{"dataset": "drawn small creatures on textured ground", "norm": "groupnorm", "channel_attention": "se", "widths": [32, 64], "eps": 1e-06, "warmup_steps": 1850}
Rows from block 12 of a small image classifier, named by matrix and row number. Rows with one number belong to one channel. Each number is 128 + 24 x the weight over its row's rms, rounded and kept within 0 to 255. All counts start at 0.
After each channel's rows are labels from the 100 images, of 14848, where the channel reaches its highest value: "top examples" is what is common among them. Only what is clearly more common there than usual is listed. The data: drawn small creatures on textured ground.
# convs0: expand pointwise conv (model.blocks.12.convs.0.weight, 256x64x1x1, standardized in use), inputs 0-63
# convs1: depthwise 3x3 conv (model.blocks.12.convs.1.weight, 256x1x3x3), a 3x3 kernel
# convs2: project pointwise conv (model.blocks.12.convs.2.weight, 64x256x1x1, standardized in use, transposed), outputs 0-63

convs0.97 [168 139 170 149 150 125 106 130 145  71 119 120 122 115  82 117 145  57 112 154 157  86 128 132 134 107 106 129 140 112 134 154 127 130 155 153 122 107 137 163 163 121 132 129 120 127 114 109 107 148 160 118  85 102 103  99 151 101 129 165 148 108 133 151]
convs1.97 [ 97 141 117 171 123 156 100 108 139]
convs2.97 [165 122 104 163 163 104 132 169 107 145 130 144 109 134 119 141  91 109 135 134 116 124 128 124 111 126 103 132 164 186 149 164 165 189 134 165 152 150 169 122 145  96  88 113 138 142 124  98 119 142 116 142 107  95 143 118 130 135  96 132 158 155 125 109]
top examples: small; black; caterpillar

convs0.133 [138  91 117  89 113 128  96 139 130 142 128 132 125 113  80 117 140 123 161 154 162 114 127 106  99 104 162 168 151  88 124 152 155 138 110  93 125 131 154 151 126 100 119 111 148  90 158 119 131 159 150  86  94 125 141 154 101  98 174 144 126  83 127 143]
convs1.133 [107 130  93 149 150 100 135 120  87]
convs2.133 [138  78 114  97  95 165  96 158 117 132  86 134 126 117 103 136 139 151 147 124 119 163 103 104 122 182 171 131  91 134 138 148 110 124 114 135 112 121 167 139 166 130 128 128 122 119 119 178 124 114 129 129  90 161 128 115 124 111 132 116 173 120 138 186]
top examples: small; spider; snake

convs0.18 [171 121  98 142 113 124 135 154 127 132  81 143 132 117 114  77 122 146  94 147 156 128 148  84 111 134 118 155 160 154 106 116 117 169 152 137 118 123 137  85 130 149 139 142 104  83 128 110 109 125 168 134 141 156  91 138 102 161 144 100 150 116  88 164]
convs1.18 [137 156 112 115  94  94 120 146 162]
convs2.18 [116  78 138 124 132 174  93 131 146 122 101 135 135 112 134 111 164 102 124 116 183 135 111 120 107 160 169 103 115 111 134 125 143 133 105 160 130 144 126  96  93 131 165 116  69 121 127 152  98 130 157  76 133 138 131 118 141 135 130 141 177  92 124 149]
top examples: marbled; caterpillar

convs0.37 [133 162 130  97 115 129 126  84 130 104 141 128 141 162 141 121 198 135 131 110 110 146 107 130 174 104 126 137 112 149 148 173 105 156 101 104 185 102 144 145 131 139 159 123 120 104 117 127 128 108 120 111 146 140 171 151  79 107 144 141  99 113 119  97]
convs1.37 [ 90 139 149 124 121 146 146 158  88]
convs2.37 [108 134  97 149 115 179 137 103 134  96 117 113 136 136 122 115 117  92 159 111 105 117  98 126  98 182 135 116 159  99 116 123 132 118 108 194 125 106 126 133  95 102 121 133 111 139 122 100 136 122  93 115 138 182 165 118 164 161 113 118 143 103  94 105]
top examples: dotted; turtle

convs0.95 [125 156 119 143 171  88 133 114 145 130 107 119 150  98 161  73 114 134 103 166 121  98  82 106 132 137 136 104 118 119 134 143 130 157 103 137 112 111 150  98 182 123  87 130 130 145 139 145 136 142 181 149 118 101 113 145 104 118 111 178 134 168 134 129]
convs1.95 [118 144 131 134  76 149 165 115 121]
convs2.95 [133 100 163  93 108 170  87 114 141 103 130 154 110 146  89 122 156 155 101 112 104 120 124 110 119  98 119  88  83 130 106 148  94 139 141 129 108 102 144 158  76 139 154  96 128  83 155 153 130 127 129 162 172 124 117 134 134 123 133 131 167 119 114 127]
top examples: large; butterfly; spotted; coat: dotted

convs0.255 [140  65 163  94 127 101 142 130  95 158 140 126 113 103 157 134  81 157 132 116 108 149 130 143 152 135 152 135 115 132 128 102 144 136 115 128 131 150  83 139 126 140 121 122 144 135 129 155 133  98 103 125 148 124 162 148 127 111 143 116 175 122 167  45]
convs1.255 [139 103  95 116  93 115  99 101 144]
convs2.255 [152 143 109 133 107 109 126 141 121 125 139 135 131  62 115 136 150 113 145 106 136  95 124 129 119 127  79 130 132 176 135 117 193 140  70 160 108 102 158 126 144  99 103  89 151 123 166 137 125 153  90 115 124 128 163 149 132 128 103 107 142 118 101 117]
top examples: small; dotted

convs0.163 [107 145 152 122 136 144 142  92 114 108 173 127 110 146 147 129 130 101 144 133  96 103 141 178 162 113 152 116 137 117 148 130 133 128  98 127 123 133 132 168 118 141 140 136 142 105 131 224 122 100 102 118 124  88 155 122 110 118 133 118 144 131 159  70]
convs1.163 [144 112 103 107 101  99 112  91 109]
convs2.163 [153 116 123 146 153 125 118 162 156 124 105 128 102  81 151 133 121 102 135 156 154 146 137 126  98 134 116 112 127 118 142 119 169 135 154 145 120 127 124 157  94 130 125 122 132 144 120 131  93 119 137  78 129 150 170 149 153 106 141 145 122  50  58 110]
top examples: small; spider

convs0.68 [113 116 170 159 151 110  99  53 104 139 172 124 143 117 133 151 117  81 117 166  89 171 113 142 136 116 122 141 160 114 166 108 120 138 106 114 114 124 122 159 140 132 154 145 149 119 149 166  90 133 124 125 133 105 124 102 145 113 138 117  99 170 128 120]
convs1.68 [ 86 123 136  87 146 112 106 145 145]
convs2.68 [140 131 123 146  94 140  86 124 130 106  76 158 118 103 164 110 123 152 120 130  94 118 107 111  94 136  95 103 109  89 131  83 125 140 143 101 137 151  99 128  98 122 120 117 133 133 108 150 101 123 178 126 133 143 175 101  77 105 154 162 139 140  99 145]
top examples: striped

convs0.175 [ 94 154 119 151 149 153 106 113  65  90 182 136 127 131 141 177 139  94 142 137 127 149  97 104 150 135 136 145 102 123 163 129 117 131 156 121 130 144 112 103 113 162 153 124 130 143 135 146 122 135 118  80 101 111 176 100 129 105 135 163 156 126  98 104]
convs1.175 [108 108  96 150 125 134 161 156 158]
convs2.175 [107 130 144 132 136 108 152 102 150  98 118  78 126 130 166 130 192 121 129 140 126  77 147 108 149 114 141 136 114 101 159 133 107 122 112  98 143 115  97 164 153 163 155 141 124 142 140  91 109 135 156 152 109 148  98  85  94 118 148 147 129  79 131 118]
top examples: dotted; large; caterpillar

convs0.201 [131  91 131 126 144 135 119 140  96 133  98 122 133  78 104 102 160 131 137  94 134  55 119 150 104 154 100 119 115 180 117 114 167 139 165 165 150 148 102 111 122 172 123 110 149 144  91 113 157 159 132 130 121 138 128 140 108 150 152 113 125 110 119 155]
convs1.201 [169 157 168 142 132 135 139 154 134]
convs2.201 [126 124  95 147  93 153 119  98  56 105 111 184 137 145 163 104  84 102 129 134 138 123 120 125 124 151 150  94 125 108 178 123 133 165 123 129 133 130 130 125 122 142 139 101 110 135  81 136 111 131  81  88 113 129  92 138 108 131 122 149  95 124 108 137]
top examples: large; marbled

convs0.226 [147 117 112 143 129 145 117 114 118 146 120 138 136 105 136  77 128 141  94 141 114 137 123 132 173 114  62 137 117 125 101  65 138 136 120 190 139  92  90 117 140 109 140 148 138 133 107 147 132 145 163 136 142 141 122 104 150 130 115 109 111 186 142 171]
convs1.226 [151 160 148 153 114 163 154 146 142]
convs2.226 [116 131 188 119  72 180 118 106 125 155 124 145 136 129 106 162 147 157 102 124 139  95 134 105 102 134 133 116 117 154 128 106 116 118 146 116 113 107 142 117 150 146  99 107 148  69 169 116 156 112  90 148 115 119 136 102 105 146 110  99 167 102 129 144]
top examples: striped; jellyfish

convs0.164 [140 100 161 137 119 116 174 125  84 126 136  97 111 134 166 138  48 111 111 150 166 144 150 119 113 127 128 120 139 119 134  89 132 128 138  93 106 185 128 120 128 139 113 106 168 141 116 155 126 125  97 126 172 115 131  85 147 147 131 120 148 126  98 115]
convs1.164 [141 125 144 146  71 142 143 145 148]
convs2.164 [146 111 130 115 142  97 107 109 140 127 162 129 143 121  90 114 160 171  82 108 113 168 131 123 143 151 112 101 108  73 101 167 160 102 141  88 133 168 158 148 116 125 145 137 126 132 113 110 102 148 149 132 119 107 117 118 154 109 175 161 103  95 131 149]
top examples: marbled; snake; dragonfly

convs0.82 [118 127 151 145 134 136 145  99 134 145  97 129  78 103 156 194 130 122  87 135 114 138 142 134  93 168 130 139 123 134 132 123 148 132 131 108 129 138 134 113 134 134 111 145 119 164 135 130 135  83 132 142 139 118 123 113 215 150  86 120  87 141 114  83]
convs1.82 [156 144 153 163 137 154 141 155 154]
convs2.82 [124 124 157 116  98 159 112  94 129 136 136 129 165 156 137 115 134 172  99 122 100 134 132 129 140 115 144 108  80 134  86 138 131 157 153  93 115 118 164 154 115 160 146 114 162  87 164 149 141 128  88 121 169  99 122 131 107 161  91 107  99 137 100 107]
top examples: striped; large; beetle; creature: turtle

convs0.63 [ 97 141 119 125 117 127  88 105 133 159 154 158 139 147 116  96 171  87 140 146  79 105 155 128 114 138 121 171 118 104 151 173 150 135  95  71 112 119 125 136 119 102 165 102 129 106 148 135 148 141 141 100 144 152 113 130 131 134 164  83 118 131  97 124]
convs1.63 [140 128 139 151  88 147 140  80 124]
convs2.63 [145 133  96 112  95 169 103 109 120 130 115 116 161 153 120 131 152  98 125 159 119  92 106 128 120 165 152 134 139 134 132 144 149  92 151 128 147 126 100 123 101 121 102 142  77 125  86 128  92  81 182 100 110  90 131  83 150 122 128 144 112 129  95 124]
top examples: small; white; plain; creature: spider

convs0.8 [120  86 166 130 113 120 165  96  97 134 150 106 110 165 132 122 108  98 144 163 132 130 159 108 131 132 137 146 139 126 160 168 162 131 134  76 148 162 134 157 136  91 130 100 143 121 102 157 118 101 121 111 109  92 136 125 134 124 162 117 119 106 125  61]
convs1.8 [131 109 150 138 121 140 151  85  88]
convs2.8 [163 136 135 135 138 125  81 129 135 148 125 170  95 131 128 111 129  99 130 153 133 148 147 153 147  95 115 115  99 103 132 153 147 158 146 157 104  84 140 121 111 111 112  91 151 133  90 120 153 108 113 136 119 122 177  89 188  91  88 125 131 101 102 130]
top examples: small; scaly; spider

convs0.121 [129 128 136 128  62 137 123 141 142 138 140 156 150 123 108 145 107 148 155 107 153 117 110 101 107 131 191 139 150 121 152 153 119 123 123 103 123 140 116 100  72 133 112 143 129 135 158 141 125 100 106  82 124  97 113 125 127 118 103 173 139  64  91 140]
convs1.121 [101  91 113 105 107  90 137 147 133]
convs2.121 [162 137 113  96 133 145 161  86 121 108 145 124 123 147 126 137 160 112 143 116 152 140 120 111 136 146  95 146 118  86 138  79 150 128  89 134 104  98 165 107 129 160 177 123 154 110 140 107 117 128  98 120 169 165 122 140 122 133  78 104 105  84 106 144]
top examples: marbled

convs0.162 [161  97 136 100 129 149 102 161 115 146 109 127 147  92 134  93 113 110 115 121 126 121 101 144 149 114 163  98 133 136 120 150 135 171  85 133 149 180 141 123 143 166 167 107 150 119 130 130 157 127 117 127 138  98 145  69 137  74 123 168 125 141 149 150]
convs1.162 [150 127 153 147  87 146 159 144 150]
convs2.162 [124 108 142 123 139 145 120 110 131 202 149 144 113 142 115 119 119 184 144  84 189 140 141 120 127 131 114  81 100 124 132 159 148 117 123 122 131 157 139  83 105 114 127 125  93 112 112  85 137 166 167 125 123  86 119 129 121 104 127 130 132 131 123 165]
top examples: marbled; crab; grey

convs0.241 [163 139 105 152 101 126 150 113 138 130  95 128  94 146 128 143 113 124  97 156 146 132 143 124 118 117  95 161 157  65 107 152 154 147 148 109 149 143 130 124 116  93 110 138 147 145 117 120 102 120 181 131 154 128 112 114 153 137 114 119  92 137  86 200]
convs1.241 [165 162 144 155 113 127 154 114 153]
convs2.241 [103 111 144 121 104 109 171 118 171 124 134 105 141  79 117 149  91 119 135 112 126 106 106  94 133 146 165 120 137 133 123 144 135 136 128 111  73 126 145 144 120 134 171 130  80 107 141 139  99 164 127  58 117 146 120  92 124  79 115 126 132 114 131 106]
top examples: striped; snake; caterpillar

convs0.4 [167 115 110 125 103 159 155 144  87 149  86 101  98 124 120 174 104  98 114 135 155 139 149  85  94 116 138 151 162 116 102 104 153 134 159  97 124 129 158 113 100 133 128 117 171 136 100 140 120 115  97 136 132 123 126  98 181 166 149 140 139 125 114 148]
convs1.4 [150 147 151 143  80 139 145 148 149]
convs2.4 [108 125 147 132 175 109 145 144 154 132 141 123 158 114  79 147 126 155 104 123 132 161 171 116 158 129 120 119 136 141 122 144 123 119 157 128 154 159 123 128 123 116 158 134 147 116 157 123  50 147 170 112 115 106  80 154 130  94 177 155 113 139 151 129]
top examples: marbled; starfish

convs0.165 [108 182 125 130 139 125 105 111 158  97 156 135 130 164 121 117 159  90 140 136 120 112 157 109 150 117 132 126 122 142 152 176 103 103 113 122 111 145 167 134 139  78 120 126 147 140 162 166 108  79 132 108  70 120 125  92 150 113 109 167 123 144 123 107]
convs1.165 [154 151 153 156 152 148 156 151 144]
convs2.165 [157 116 144 136 156 108 149 103 132 108 107 100 117 136 170 119 108 134 163 168 115 115 108 119 124 102 114 130 142  93 123 132 135 128 121 134 190 137  94 140 138 168 109 163  93 132 127 104 139 161 146 133 113 107 109 120 151 116 130 118 120 186 199 158]
top examples: small; dragonfly; black; creature: snake